config.toml
crop_scale_min = 1
num_classes = 9
encoder_slots_per_expert = 2
decoder_weight_standardization = false
decoder_upsampling = "transposed_conv"
muon_scale = "original"
orthogonalizer = "newton_schulz_5"
l1_shrink = 0.003
batch_size = 64
warmup_steps = 290
weight_decay = 0.0
Rows from block 6 of the encoder, named by matrix and row number. Rows with one number belong to one neuron. Each number is 500 + 40 x the weight over its row's rms, rounded and kept within 0 to 999. All counts start at 0. Numbers have three digits each. After the name is the row's rms in percent of the matrix's.
# fc1: MLP up (encoder.blocks.6.mlp.fc1.weight, 1152x192), inputs 0-63
# fc2: MLP down (encoder.blocks.6.mlp.fc2.weight, 192x1152, transposed), outputs 0-63
fc1.13 095:505507461539533506483601502501459478473495487488520472480512425506529494524478502518484541510467552532495491564597468559477511541565464502556479509481518478467432472524426529517539470538546431
fc2.13 133:502496511486499532380491502416512485507500498501505474513460522486502487590518356511556543546563521571512524423519467481504520478521519511509477448522504462528555488481492502499536432506408499
fc1.14 113:528477561459472513477515461513445475437533553455522393517593493464508505499543524557482529427489501514509497530466569446535493507531488498522520490552531445513441485493517454457473525502495510
fc2.14 145:490552563395509501497483510498490489521523522496494501429549508559557565477455484432498492428497445501479444479469475479516561500505419464519482532500500438491509494497421519493473457506601476
fc1.15 093:431493487542488461513542504461468510464452474458498437488502530479474525509491484465501523482474469501485501541500460533510493543532536636542491454518527514502414486478556507484606464487510508
fc2.15 049:500500500500492502500500500500500441504500500526529500500500499500532485437500500500500461484500484500500519500500500434500500500498534500531553441500574612469500500543364500509500500500472500
fc1.16 099:500481426511457441549477505490579482448496423456482433563507510498529452499497492418490473470481513502487478480450499537494515495501526504554584469597527543647477474566542562514501485479538500
fc2.16 064:501492435488505513480518503500500494507468497486508505532490535449486498492569503615499518489496481520626511525476497508500502507439579523484502503526499527474499489491495529501481446420470535
fc1.17 100:495435411495487504526493480535522519515561422463384512399503507532498500508536489489492536487544486398563533503500527501500480431509507494462550451448497464567514450525421504486441508502534516
fc2.17 102:510506423505473512457486506512437474504505486540685510496552499511484474529475495407517463511631489546501501569540522514522477441583502502503534493514494505482563514391502487553474493460525495
fc1.18 092:469497559466493491479503528490500533513580502439572499471588500496558456516527483509449486498497524514528455484441502523556547483498527489478494523506535523587506599500517405507481488447461451
fc2.18 058:502487506505512500502499437471496401498495500519480529511475502441501485501508496500479511525467517499497498502500510497486502501515494478484502501493502479496499511500493506495496490442510541
fc1.19 114:489509500509503473533443562549562463502501441485564507501500448456573484499500466498501459514482508473480478465513511467522478544558500506487542423447510551510497453449523461465493482597531441
fc2.19 132:639500528602537521504511482438488520503500477466361498505488504462502499473619470511433559502507497433523495491490497480461432494497455502482511489502464548536496612485439508556474470500545523
fc1.20 099:489483497471501446441503547510514442551533481569533524550526480426499442512488551415541440490570494441459470509554474556512487480492481460491492485452513481556500541597413507505471514509464498
fc2.20 072:463512504511621508522524500505511477603514496449500435519476471551497545368500510519487457493495469500527500468501475551501500447380545500483491500531587500478398478515497503498502503566566498
fc1.21 085:482512501466388586533457506491539515512486502467535488508485532507447485516491470470509500545492494542487528434500495493509464478461526544574488472487506464465522495474563491588474549481532535
fc2.21 134:483522491527584489463475501419538435490490496510495503539424516500410525515521519502495495459524521590472514504494547521483527511551561509583543556537520485568496485573418507492580550497426447
fc1.22 099:502541469500487500491462546512499522497541404550454446549440513518456455453500498487535587533458523399535484503499498534472515513494553504527492436508467511468568458549494466526496519494420446
fc2.22 092:475556410501545455505599508493481578484508370560500516502500573500515483507496544484404466536464506488492500582483501493499536500499481524501482451613494478445492490547505509489440505464418461
fc1.23 107:507591515493499472486478499522491569530566526445540527508516529551491563443484510472570528445494507475521490531515503494536470473495525515488479546499500516503492549474506557538515472493464529
fc2.23 150:466560447509482534481464481422594486533461501581467523514492507490535469504478504473500486404506481473465563474457469445471589514511395551483487534521498549471493490479472510502503479522495546
fc1.24 111:467494520493520529491412593487434482546542519504519566462429488494479427544481462477492469383475503599537487544629463500513473597498551509476486476527491507526560478454471538531486475575472490
fc2.24 075:513489529501489522525498520531496412480468517514522437500466499430506499498515501418500504503456457535471499498437508370508552625472451502504513440498481497499513512570489585600500375496580542
fc1.25 099:521512567448553481488490527416504493535512424530542467454532512502487553440326449440452493467518519453538552564534526504525464538512497497485556554496508520480515436368468501582532537529524527
fc2.25 020:479482491500483502536500497514478536491497498524303502536508496492497501499535537511500517576580494500531501487471559493510501466513425509498388507600494480499504511468507525512500524531535519
fc1.26 102:421485512510461520568487569529487533494544498487499453517486508486536491480559527516497549564503591515504501503543489525526501520549472472517415530507501505476483407480475551508502457587530466
fc2.26 112:565474537428477521492491461461509492538515499508485505543517367482570518527546491457459565487414516484438526488434500428500500501507485519430466397476506453566490511506537539521582478532559536
fc1.27 095:480493496531461496518464500460471583529494483463517509500566485519560599477531470444477499504536575469538533476471494542451434476518618400452490482456500507540505492513557521450508452578526458
fc2.27 094:497499668495490480492309493484593490375491504461490435495499450490516576501485499457498481500484518501498501502537541528474491481570487469507564492453573499459486502479487502491522468579496502
fc1.28 107:478530558500493504545521490473469551534500537484472477445497458490538493504467457515575504451636520483532531504450466471497531506500497466508484518501525466532534583514451508458468451488516450
fc2.28 117:488541501548503461465516509471547528502499465473499496442496585493505493502514499460555443490531532509473599500471606535488454450483514516505508516439524452418550422428491490462491479505492482
fc1.29 092:437498443532495545528512532481456555580459455446513456421507519503517454529579526537463521502536509511466549511458503533535462459465559559514492487427517515548448498495505475520565447518507487
fc2.29 102:520487518489496485470518559481526520503500533506501669548567466563487453511504479532471421500515478510513477513428522498499452483485513514509504363500513475509495452516501491544500491523502519
fc1.30 106:465501632487494510461499491510524482443517463464540485460519530520545447595514421562539535456489508500511492494511502518538495541501448460411480440506520442543566528456455463477540507523545499
fc2.30 136:542547484430500487516528496568520638484524460475499503583481495474500512425491532462512571508511513454519537505501513398487469635500494501540489474486489536526490500484520494489538452512558497
fc1.31 098:415500499516471490508412423500448489597574553539480471507514472488546489527502430487557524512509555495492456534503510499506500509472487471458503438528490567411492506454467452460491523509486439
fc2.31 092:528510415502598500443513484498515511411552500553506525513436543550562558490478475528452500591474509487452473494524512481475468459533549500549501603582500502482495519433501534609522500481510562
fc1.32 108:552492577526519471496501569497534442515487504500492478502492374474450434470414531531416415454481411505497495491468548490515520533523558499429479542522529570516462509501514537510504499528522464
fc2.32 134:485502498522556502567508518596511481497484486457488502355513469502445502472498506482513500521403485487461473566521499504466531503456466487497505538530468544500489489468499450488491574517518511
fc1.33 110:488558498499516480499488510585562508541564496424527511488469436558503579543480505569539503438517530436471514598457456536492544524517495513447513507439495406471502449470558519519467492489480512
fc2.33 077:488500518591543488503476515580489481479454538515493547531502424506473504551459444460500499486505504499529500505491486508442548627501482493483498465500494502498495573495500453509477491510467424
fc1.34 111:606483451512468538500565488503502404471543467499480490487535481457476568471484582500432550556507537548503559385500475554565542455515560478537527571496416512556513534380444502441540508508529494
fc2.34 140:472443493529540498532500513425517500532478488469487487505624588493517535491499512520493499503448502481364559503534459498611524520501411533416719549491470502504479431469490591512460437506505465
fc1.35 105:505556491522464471494496500492494492522475563521465517506517432510494510439521521464560506452482507540477460570467451486510552516516432456469502506445479480479487501572473483502527512541540437
fc2.35 118:480470508508555511409454497504471464513589501523558518529503499526595602529499468567389501552543428459488495479510496529490542481509458498439504433499458466550523520488470523469595497554514498
fc1.36 097:444489386544487472470409546460589508479494456423479487564499584494455495513449464494555497522522498499462474511546366490481457454531423543504496453539467545488518504486502476571493590518485510
fc2.36 056:537475367437534512411528435483465542553504502505487534511437562546523550543499478485568502489496526502410468375500504495467462503542508503525505478504522500537507465495507497462505443455500498
fc1.37 101:424504474567465471530484516437509472547578501489495512431503429478473494454510520489468498529407401491532539552500448499485544467578485487463556521492510502518556441505569433446523524567490551
fc2.37 094:496500470500500498469622499443466429477522448499471448501500450523531521510545501488505445466488590506551526490535526502506505506486506571465485510463431536446505501500422472521493423522575358
fc1.38 090:501524517494504493464531487499628498493498503519354509458498476509499501474513446548624462591476559560485579513500535584543544480520475503560487519501487475517453515494469448527432501506422492
fc2.38 077:487517518524529501520509502480465606451498465508483620506532475474504514519516531528477546613340473559542561499512533517498443539516552493512501480455592551533507594534521544521444612494447484
fc1.39 098:463496532480515447602450550496509492586474534491475488457548552470407478549457488426508483575480487546528484524480469486561478524581537452563502480558470430493561514476521486499538465502526473
fc2.39 027:500500502500493600500557505504500499362497530564503500512500500551500526500586502479500500480500503500500500515509454505389641499500500500503521466500500532500500470482451500501500455500500497
fc1.40 102:551543523480509511522498468514501512544504464525531476518450479496489498501480495437512496532465504473514530469555504433507493508497519522545504530500502516551581493481547476500473516491471511
fc2.40 058:500464451424468527515525510531458529497500495469468563449472525558513500499631478453495501519465504632442500500492491577541503450507526500443535530499486558529486501534489505520501448513517454
fc1.41 108:525498455506484464483533491480435483562517482501469479461451453495540499521583493545491528426486513499470538445547453518446425522527571517482534589458507443449507490555513497459535479496510540
fc2.41 095:502508451521484493502533501515502535502479484510489533495614505506502485528558466480493535498522514516506502462457507508510514477493473505527510590526499514499569494504509506499538520501483515
fc1.42 098:480543502571463559525507524524503453541517444510406523503523519455388478449525459525490468600542485524497492511506535479446546530535474505546489461462553517512525543501527499516502484480544526
fc2.42 144:490502517491462501476524520491500497543505347516516422533447501500601540477495507464523537503497499515476521519487424481531529508448438522508498514477525501414449419530594462502511546429444504
fc1.43 095:598497511570483496474500470497494439498526477507501501446489479584512450547500492447533487433476470513469522586495444464476487528523535503479530486529479522550511501515534490469501506452480473
fc2.43 097:507448481500437536503466514526499508487514498494508518482561471493511477501449498491527491532503505499482464461496509537503397505488472578477482501421556547484418514501466517546493557498435551
fc1.44 104:497537542506539468568528517481485540569452521515446540515430525488509492542500465572524441496519486466504489494490505530516503477536433550521502473483485469524495534500485483604461468552567461
fc2.44 135:472508499480492499449568426500471511485454485464523496536577479520480501465518499501457504484564514625487552491477490505478594529457494494495520485532514506585497515442495465492475464526444514
fc1.45 106:566575485502476484496439542469530493558546526506587501478520605465435515510449456575460511427519470568540488528461512497502584499507470477525477482563499511555475527523486555539446517531525486
fc2.45 085:533518540499509497496491461510401533442511498532504425494446479518531504557501467538478586501511591454642633532492433441551511531461485478514442493484458483570499433495530484542484504482496521
fc1.46 108:502524542500537516435474508405454454458479556488470489560521497454471510498464515447617448546519504612463559503525515519530504500570465460511512490549502505480529602541523500547521525484550526
fc2.46 060:524618490559519507630501504494500477400486509517535500546521515502447498500502503457508549501499470355552567501471500499442532533500422534519501450539463497504534289498505492514553478502404461
fc1.47 104:538508405465493568515488526460532512545483457536563508510439527502541504509412448443510552383465463496510497437557478534474441536496522478439477469424508480518498486499528529462499510552503414
fc2.47 122:506499571525461498472463460469493499489521522446556465499532491484507541503500515511432529498472605562466599545432494502582521508454513515500509548582544471520500498473510501504489460480503490
fc1.48 098:534413472512498460511507496553511392519492472535537498479406536532476518421584549476500457512498545480506480461496529466562453534541460497476457547499550504513514502409502458504505512487552443
fc2.48 116:509499488497454486500502476511482497536521502503497432512406482450492421512500495429501449586476468622470519585497507470496471568543463546552550500494511375509522541485465524559500517501510493
fc1.49 103:499526554485507486451459437507463535462543535487490459481493427510451524544561504541493484517508541521454549513504500496500473463500511623394471495558500497595513523548521451458510517544528490
fc2.49 124:464439511486517599500393506504489555531494499582503527510488525398535452458385494537505583457484469505525460495503522488496499448531511497466588484469505521519463500422467564494545523541564501
fc1.50 097:498529504486522599517491473443531598536461493486672497470541500505419461528460473481508429490486449502486488482488505526497486519506587447443499489504513499517476551480498556503490511476533592
fc2.50 064:492509500526504526476515500474546506499500501469571412522500502496529495545498498425498502501498530479499499536496465494449520519513502492502500495530496521445527503502496417492494519535522503
fc1.51 080:505586427515536481476526536557532502541576519536507444467492515584523557516516507536516450494473488496441499508493433486520413481545481494549521432471490523472518488510574452508632479534524506
fc2.51 044:576500499508501496497573503394522460486493500456494477564398500500470510530499494500482536502542519504499500501515521555495488504497626494466457499524450500475418490485503487502499485495544491
fc1.52 100:498503502547507516533517500491421497452480492503506483562393506487503535542433504502553535557508502500477482538504492409486478480513501569465425439504508484488548425493491485477507421474457464
fc2.52 105:490552507477500406464567490481528503541499538458530466499532419484462512501498444483503482612459457510509500500481597547457538567522534505475471490534491462504439495536440511484549441462496459
fc1.53 095:490515478517518569543423521546483491552518461504541466466509500502484469472454466426415519495515428501531543443575555433523584533612564492495506567498494549488501522543478470510477548468527529
fc2.53 132:500489561495502476491459510496437502443502494470515494651479500537500511500500525591500466540599507563488500533480505503501511553504378476444471524489425420576475500502500455534500408502501500
fc1.54 090:513575485549490474565461536503465493448526540483511458496529499524500497438500530479552461478498446527524521492558593466502502526511481504479552626431481545514440467500526518471534527494539531
fc2.54 042:508507495463458496455405503503429499487512617508430494480488500487497502507492477520500511568500510495547537525530475592502518507535504506500472524525365454544522500501491500504480498573492513
fc1.55 096:447444461526526570491423496494447490486583524536482474500577522501456521507433543505613502517547532418555498471531511526469473500505555621527533423418512483537488562472489547506539480501529498
fc2.55 063:493500501439535518527567519497500482497314491511500524500493497533314499501500519548500499549500495479499480534609500496504554384515492444482496469512455522502534491444450529492514517476485513
fc1.56 094:518505510494535481482507549484501508462537551498549508515522416483522565619525413519424496487538536540486459462536501520499461479489430571513451475466540503474484466527620462481468490563591495
fc2.56 070:592520484458383608500455472507574489500553471463453512572517483491528519500534451572499535535537366522449522471548468532519499523498424471500513496489439557496483500488483512490483512567492473
fc1.57 099:483486493517487527577537532493500501505532522485569443588483501516447543549487539496545504475523520469484487453507513522537480495489543489506492443472531544495480447563444490523547393447589434
fc2.57 085:498471528478500517497504501448455487608480547568435529601499498589501541486521429502500499451472441497502483664521503500423455509554476546477469501537458533488500564561449497527429513500504502
fc1.58 102:515451512535464510444502625530578549493527488513490475547466475499504452433497500497459488429516507500522501495565552588494496482501476472446535466443583488500536508512519464477598491508522424
fc2.58 058:502498516488498467416500502370523525518391464500546499492530599555432503475511501489495500504503507484501562500469503515495504495544491457495477469530611504503497500524549463510512494499489494
fc1.59 106:518629544560507415524482494552530482445445427472481518472510430506510488516452503494437501516518522477566494497566539525502518512485500567489509530485487478486412445559520510500463499540505491
fc2.59 119:505521497492483492458482479519492530477500511503535486552448501481549497595425460505477493621496526530475510464483439438442459476428499501547374501500497464541537528520533501526540510504503491
fc1.60 109:504523414503467493506497497481541493552525530529558463491513496481494496524459500435513484499508472493506418465597491405534496514482582510551390497462561505481478586510472507522469522553519501
fc2.60 151:505532484553477514499440537505491498468501500487495357545504524565487509494502550522500459513435531461500486523519482510484454489447589480452507480497500500520516496513505485550461519489480500
fc1.61 108:551529474582485503464494550528498540561528463505540479459553515491565489471489520538522446396491481503472566427482518516473574455552676528483517533514500512479488518490504507472478543533561586
fc2.61 054:502581550423488554550501501507508513520512514506498501495497475497503478527457406562501508513484499330502496499500502504502542503506477521503484420472500428536521562459537496534491471472474577
fc1.62 095:604481473500480515437491559439572490400542567622516496455531500499443520535511498439548478450534476498469524515519496504444559505507517538549471509527498401474495401487449510492499513499462446
fc2.62 084:452500574491486468482513522501439500633501509485497493526505499518538502546483511535507485513511409500500482509522500497443491397491500501505493546499531497471501641500508508473506526492507416
fc1.63 100:514559433501411437490477480516525494448493500473500519419543567418520491600517482583509529490600513501462442514499504495481499483525484502526478454574488610529495451531468518543506476501551487
fc2.63 052:502513454499517521499578494454500532543500501483539498502529531538482564505517503490502501502506444500468495389499502501501412499498503412474537483449500490503515474472387476500508489500433500
fc1.64 094:491422458508500469505502491569508533601584464541504505525430479466531539521471499480501456520515492417490590483535466521439482495445540450518539489470496441552493484537544428501571530547594508
fc2.64 092:449589532527501499508496491573502433474506500546499504385545448483477600492561477479554499460586598494549463500488497464526500505500463487484580483529484446487538448491511480509430482468451512
fc1.65 105:538515513523478539492473509436491463461515486431519494462563494439458655473514502526510492566483494521502464454552483457483506511490502530456501527455528500465557538443511528488500472461499482
fc2.65 105:509439534525488457463538475455552516500479501473625488517423530468523499505507476520443492537500500451478498473540517465505488478506499573426509526512533541527448501457514483463503497448516486
fc1.66 109:490495505446469436442518459495504512464527553485535496561521533473476537537529510542428470490500518512574568492543428492533451463483456511430589547478498482465516507515468538358519522544566517
fc2.66 114:503561499455562492543423498518561499487557500501537569477484501512513453474526403423497522501507476505581496501494575433519489437490489494585492471496503528500476553479529570500494510488496502
fc1.67 107:498502509444494453472594493501537509477467475476493523489494555484530525515579483503554497532483514543518521490474503513467508483466527479539367453396524430495521535526502492490502503545524471
fc2.67 045:504494425473513483442518502505507449474500465500578503514500510517494497522487548520472498503489502494509527502464540498466499506492442504462457488524486524353510494527720369570554479498498540
fc1.68 110:532634503516518499481494505571472510527531463463505503557496498481483487455514501494535529577486454533521429474521513528484543516454528480505520512502518441487494462561503481407624538560546497
fc2.68 125:518500504512528499552495454500500490526503500543507461500490487496477507577394502374478498461460503522501487539494523516467478505410392471540514473496495655499409555509445488498510521489494500
fc1.69 083:459431558518474414504514503472427536516480487502465478529471504538454472587480500596526518461536499531514489469495418496508473552526492486522502523517542507507601476520479524538441559551463499
fc2.69 103:512553505473466500484541482581500500497471500509538461527500498498511542503487500501559484468601568523530508490410496499501506485492439593536475503418475514580451518437420382490536497499516562
fc1.70 095:451504488449514457515489508489503488503575499487445450481435546499471501403457519533466528507479422501604496515493489453512425508525498462488561499504525522495543488520502496539490495559499553
fc2.70 091:499493468500432615493457496526485579490498522493447488498519533503455510468558439448536487500548532499519464507349501532534455448496513467532492502518512518479515496501525492484469491498485448
fc1.71 085:477544508486520608464497528403440481559498526500526404496443431500503516539406475510466521492489443515488498543536540530498507501552554542502486488526537484498538509467535497499496496516468484
fc2.71 024:608500500496500485342500500500500500500421500458500500500500768469500500500500521500564500500500500500500499500543500500500500496476500500500500500500500500500500500541407500500500500500500500
fc1.72 104:481565456489593453483540534499456450544546539506423529433564445479487441504492492508554549513550468585587563489456514505499539535498552502535431496436472491530488540507486484527522565543504523
fc2.72 075:483522425500562488492562583529504440498486493612507476533487500498506455550520490500514508495448507415506497484500479520477523414501514504538485498503502504522508544527463463500515612489515555
fc1.73 108:568492441539467502513512509479486520506449560541532415510495513541551478579469500558524473456498487513481570662474438492459455505478521573529502451532466497491560487521510503512509557514533505
fc2.73 096:515496563460493494536532483546566484393509576514566498500522487501535517462489512524536457507522557522462496555465490523500500534490500522501526452494497484555525496499499548507503502526581504
fc1.74 095:464494568517458517452532530564473555415521525564490493454479489535515603478514460405528533512468495497452503460489561484538525528530551455490502584501530449501461501531528488498455515485516465
fc2.74 161:510427523446499440485443462511500478492509544541506527453510449514518621438501540500516457574491470594464495499459506516511488503469483569490541494430500458534533511480492433489531575464510506
fc1.75 104:497501522458551463457498464511509485523559470550480498433449555476421463549450485500537484497500500535544522515502453497500449414613500527522440489500541515540480464449591502492510498434493474
fc2.75 056:491511483565500504511536498489435546534507498497522496468510482494628500486493511320508486501500473512498524615512499468500474509472523489471503606496512338504534498480484499486496510500500500
fc1.76 097:455462497405596418428522499443461523464559497554454473498459499504476466633542532512453438551527510523460491574514508484498495482433454486507511453512569557523481491522497462574501495431540555
fc2.76 048:461498525519429518525473509525501506523405506499527500476500470548486500544500550500622543499500556514454492475480508507501499487414525589422429514511459500474427490523499505499499500502477561
fc1.77 087:498508480494509482515488491521548479531495482447475430498475518518546526428506524551525504500496507528512474527498502523503389512487547511460437518442560475539502478560443507551503518482535512
fc2.77 025:469500500500524467493500520504561500500500500592500491500500498500504500500554500476484500502500500502500500500500500500497500500626517500614487458500674573500500500486496500500500495506511499
fc1.78 093:537560475507473509496450570421494471500549479482447490535510468447400489442446501448488444584516525473469485476450525456474477481513455483486573392508478483492507407532368493561454465504467528
fc2.78 046:500500500511550501500500506500484516500393500500549501472499389500504500503500500500504500500487500501551500500499500508500501500502500500500500501501492500404500499500498500501553487505500500
fc1.79 102:508500522510552489529523474461486502535510524530478476506469472489468454430529460514463508347588443560432461502455453536474519484520488458506535480473520529536545503470478473539524488504518512
fc2.79 094:475508494498416407511467513538446599440504562535505500456499488500496510484501531513506449551400526471488478502519474410501627481511464501490634498497492503491497466481466503491413461519503565
fc1.80 102:533527471591548532461497549484442513542544544556500518507499501569501505466485547500538486453467515500433465521471450528497510518520487625480550412541497431478459473452524508501492491564494509
fc2.80 088:457409475456442452507500594512515507520498391491521410510461589478500500501509475522531504499490537466544533370486510530544606513472509499531516491427500501580506501541499501485562539521485508
fc1.81 105:512560525495482488500466511514485525515464520513542528617412492474500502494511419440469568536494481502523500457491502499552484512509510578553467491501505520416483494582414528392449558609552503
fc2.81 091:507510581498454462492478502406511420501543539444447508531474461479502499546503497501480517488457510520501432500464582558463500502508473542582559492610549485498548496374510488505503480506513570
fc1.82 090:528567489573551524513538505485414504542618516464513503455440513544501495534531478441490485596519539530518492491485525499473553531510471484507584467521541452519513476489545520444480476449553437
fc2.82 012:614500547563500498508500500500500531430503487560624554444489455500448630500500500500476502500500463519506500375570500470500499522434464417422501500523493500523506415515443500500531452500500500
fc1.83 106:528553457458484570465531508544443497441505473514479464500548500484459554519492498524513397508507399500498472480500507508505551510465549542473454494504609543498533509464515520462502594476503461
fc2.83 090:472460500463484516487495547531480591498507534534485494510501505414462538582495537478500489540549523505526487500514495517528508496637535521400487644456515508562498472499593496518499474470502493
fc1.84 111:526511471508511411482515514609535465523506497500573481490515456506501517470548491479498477535496511505520500488526415522485599473522461499559486443499515504552504514587516426566551497539440539
fc2.84 074:518526445507487502534525514559486511501506521439503501478400468519483500509502442500502504550470554499513439500503417499483471501495490480502505515413467469500486540480598629463498482512500432
fc1.85 089:489538506488499545497517456504486471522465474491492503523479508476498538481570535547557487582431560505516518529471475504480453426498418514462521566510508549523550443499476585509483487381542573
fc2.85 156:476516515512466447504509514497511528501497498562498521542503499475366521487460513527490509523546459522497430447501455505497491505536482498565517477350489603482574503510395474500477664493526508
fc1.86 086:518480568466494526504461550476481466502509486478504470499532483464487505489510519479496468548569484414553493506461479532489456474538527509505564475431489455487502491454527408504404517474500479
fc2.86 112:541505509488498492444504518512491506504503500454499459428590506476606514504497501525498420501517495518385511518471500540508529479535503539469540487498494488571554451500501481476573496493500494
fc1.87 086:501508539510494578514516525528524507487548486457647524524451493467459472500568471503513496424474497517458499516478464501484483498466495435500518415581471501551569491500479482500430496605489526
fc2.87 042:503486501500473492502498575513515450453519512524464496481461532486500528487570528473468501521529497442454498571514468433385474562499491557454386453495507710526514543548475527498501480537451503
fc1.88 096:537510517540524495523498525482440620466544508467494417430477532540470501501471560490510465524478483533499474517513505469475524481447504489543467487500456552528520506532557524459506519584544506
fc2.88 090:452504493501428500514529501482522555450492417438500564497498543555457500490493535496556493495470534503454497268516499454500501500554502440516500499479501458515496509449499501483529447502512485
fc1.89 091:513473518472513504442512561498472462508506466478466487501499505502465492507504420473493451496503472472489516468576591517511450463526500516507416405507492461539534491488478547515505499428527493
fc2.89 076:502556500500500502544513500500506519473458508488611500500500498500500472500550500508489500501497500376500483545546482500530500620411382583468500500484500574500503427484510490365473500493500383
fc1.90 103:507482557518497471517524506415520549456510503507575430584529504476623569503510431545514497468466498572504542502470426528511497482532528444451502499471595534515540514507496455484526453481509500
fc2.90 071:431518499499516465559549490575577474487496511464551622554485487495535551454502495504493500514577495472499441571504501499497460506502544491438502469498501474554532495395501570391467516451617528
fc1.91 093:510611480455541483478495508496498425506569430520542547419508492544590518499434469468506472508510484499549558556508531601530453489451449500557462495518485498504462482530534500490476492445496538
fc2.91 072:466541471468515501547488475531499506534460543442510505467456503482426506494482510500431457498499485675498458487532332526491494497515484497548510499481502413477516541404510473500522512531487490
fc1.93 085:491489569401479474486505549488482434504535544568537515534515469503473553546505494486521464511429551559523545545433520441499434466530471526546526439497458422475492528458495489513517543501509520
fc2.93 085:521514533556501420534581384480533390528500498461500516496465524459513428447499502444442489563530500433497500501571499523443514491495511539541492466494482507534435483500515496449522519500483499
fc1.94 086:502519475609520533478501500515520456518489529602455468476508512506498522538456410513553494488481495515500517479564509512509548403420504505602473474455495560553509522499513518521498509464508470
fc2.94 021:353522539415509485497489453392500501492462558461540523518500500494501500498517505501506517495514514491499500475467500501541503559464487494500503510584502507475526506486500498514500498512500436
fc1.95 106:497507529433422566434540455465489527491504520486445502497516511438486535499453481473539474466512494506546463484574434432565520500452497523540433451491471497499483511507526498560569476455504463
fc2.95 148:469626519500500504524405492491508563488501544515513485523497526508497513521525502463499453459519500456471493435473444516538459412561537534418485500437508592468569543462538463478506484429523507
fc1.96 088:447546432561456483455497473483454501507502481423506501444531495523471507500436504483518500478516585579548432573488493535474506508534514482487533481476477507499512482470510499547495495460432587
fc2.96 055:501500421313538500499498500444499498492500545500500503500500449551560553503502505498500501500519500500500562500487500460500500500501483531500500503501517500497380453500486432516499499549498505
fc1.97 099:572555443511493485520506528550490513488450475491511550433459561477500413501471486472509513502499551511478552491494500519579525487505517485496499486498506558513498476537454500511427458522522519
fc2.97 134:503511485496503525470528496449504545566483425498509512485478529550393522513507479489532442495525494517523547618402477464493474511502527546453502564498570444547465525504571534520463541506382558
fc1.98 107:478550496440501493465631468480491456500507504436475462353415486494486427500529588590522544534491481478517446526461502497529519567458547487519501500532487490502470430510469520540464495497496482
fc2.98 042:529490512503506619562502588500476495502457496490495489478479493450472499517512497503508504561509477500515493563499477558457496500438521603503440500429500532445510498494474498535519557513458519
fc1.99 106:524554442535569461497454540515519500484457497515494503512469497506428500514485581446482545505564478520538479522399463522514541444490500514541444472503533497516462505553468415477514472552503447
fc2.99 103:509502472456547549525578499475565499529506580434399500496526412421520545542530472539451403470446496458572460509534516499507501425450474552455474578431508464534480469527514549559495546492477496
fc1.100 092:469492492491488495381483508508577437485541581538575504522512508499470603541510510519441491495550500610523558533508459480505489512638483510538533476498512529485503466494545594506514519489492458
fc2.100 087:479507507510541517552472479547456536465500470413527497421474445599559497488427505499479493501496447421484500507500502496475471498417451522463440582498515486489504485481520512485492543452522515
fc1.101 097:456500578431523452555519492481518504503494506479499461437479544428521432451542483442490540463464462489502479485502474495517535486500453476543471451547500449448496465458518498551436517488575455
fc2.101 111:513602494539483500587501499470507511498506499503502496496504501495500529499500493448480347568500511492503522506516472530530500500499587507461520468444497499507497505500442507608487499500521506
fc1.102 101:443510462498481503478407474500537500503454490585465506495450520455483495502471521444503515596443458459522524501578528506532470501486508574532494532475474471622505531550502497389514476437491509
fc2.102 087:499500491533500504459476490490510338505534475497482486543500483493500481471494505497511436501497481512489461436503537529474500500499512468507546510556498541511499534574506483530551491556527483
fc1.103 121:423484504521503458508500523524483517544459505508469597467505483489396467503526493487456508455531477510498486489505490513515494499469507503489405527495494492530562436584485559482537537538480484
fc2.103 081:481536525544515496589492532696483517503456489539458496462500495504540507461504490499509444506543443473504547472479446513564517499458509530477459508537516491500523472550515528498496499489471523
fc1.104 092:490491482568440443453623489502514558555501561490517462499480511520503511562501513495555478588554465522511584466486479481476477480535498615576501449485516486555540430498535492454500470526526414
fc2.104 046:466502499517567502494501500489510424419500511507492473483516497500516467491502476379484542535555423525513397493495498454525500527481534516519431480632495540517560505504462483564474518420513503
fc1.105 096:515490473483458536521476479499491492466454503541520353430513502497494536466528470487499556499457375508538592500505512386525546465523500500477500531482515477475484546467471447542506485526528483
fc2.105 093:517499568504436449503472488481486503388484542530459482588521487522504502500488505519490580497410452501449545617516522549525495488514529559583467507483547491474506494487537477521478456434424524
fc1.106 099:502505521462614500497494470545486536503480501415525524544469466423535485491497536478513568503492504411505472527379461499524424394491515409503491527526517479561601452496509522476480416467473563
fc2.106 084:408460504469539516466503578480459494500518504535500498480598487489473483518632490503495510516466493503555431490574500534455478449542507501504503497445449515493478489397538541462572500509484457
fc1.107 093:446533502408496491501475503473476509472498462559551477555491424541574498442489455488496508475498501468481495521315512520474524495559499514499504489522524560462569542552507480451544486500584482
fc2.107 105:548495457506498509479500465506406567545518500506480481528479476462505577447498562537501520478501512482540606500513507500495516509496471383544491490467513620500513496510413493561528436500500507
fc1.108 111:492469473545547487454521543501495500483479499426420597458499584480484451505534515470486500615546543511536475512533469493561467496544510504481468416503518491549475467537526509447501466565552441
fc2.108 113:508500517526499568580474500495510456501501496548512509518494512390481518539518490521513482494499403498540483478513534540495511519463472503500482528439501497477365473444521508505505500671493601
fc1.109 088:496493472552525570505500523471405495602510501538456594590508490503441562473507515501471513452523565473528540504484447466496425482446578488496502521466480455450487493565482478522464464471498546
fc2.109 127:504560576498549475509552632483499565461470495488390483460505485583500407451543458542584478500533527470543501483490576495462442493589470500498532490527526508572499561447484504498517520457549472
fc1.110 092:517424499480477517492527492400497496501483482486490404519475522503524516474467361563494538600530500544471563508513495478531438445423596579510475533520487472577501570509544472526500471411508513
fc2.110 068:500499462505518673523535501492500495452500457512561502488502527493489439500495527489395434500504442454501517438480493529381484511549516548502491495488514455527598525487500500501500467485499484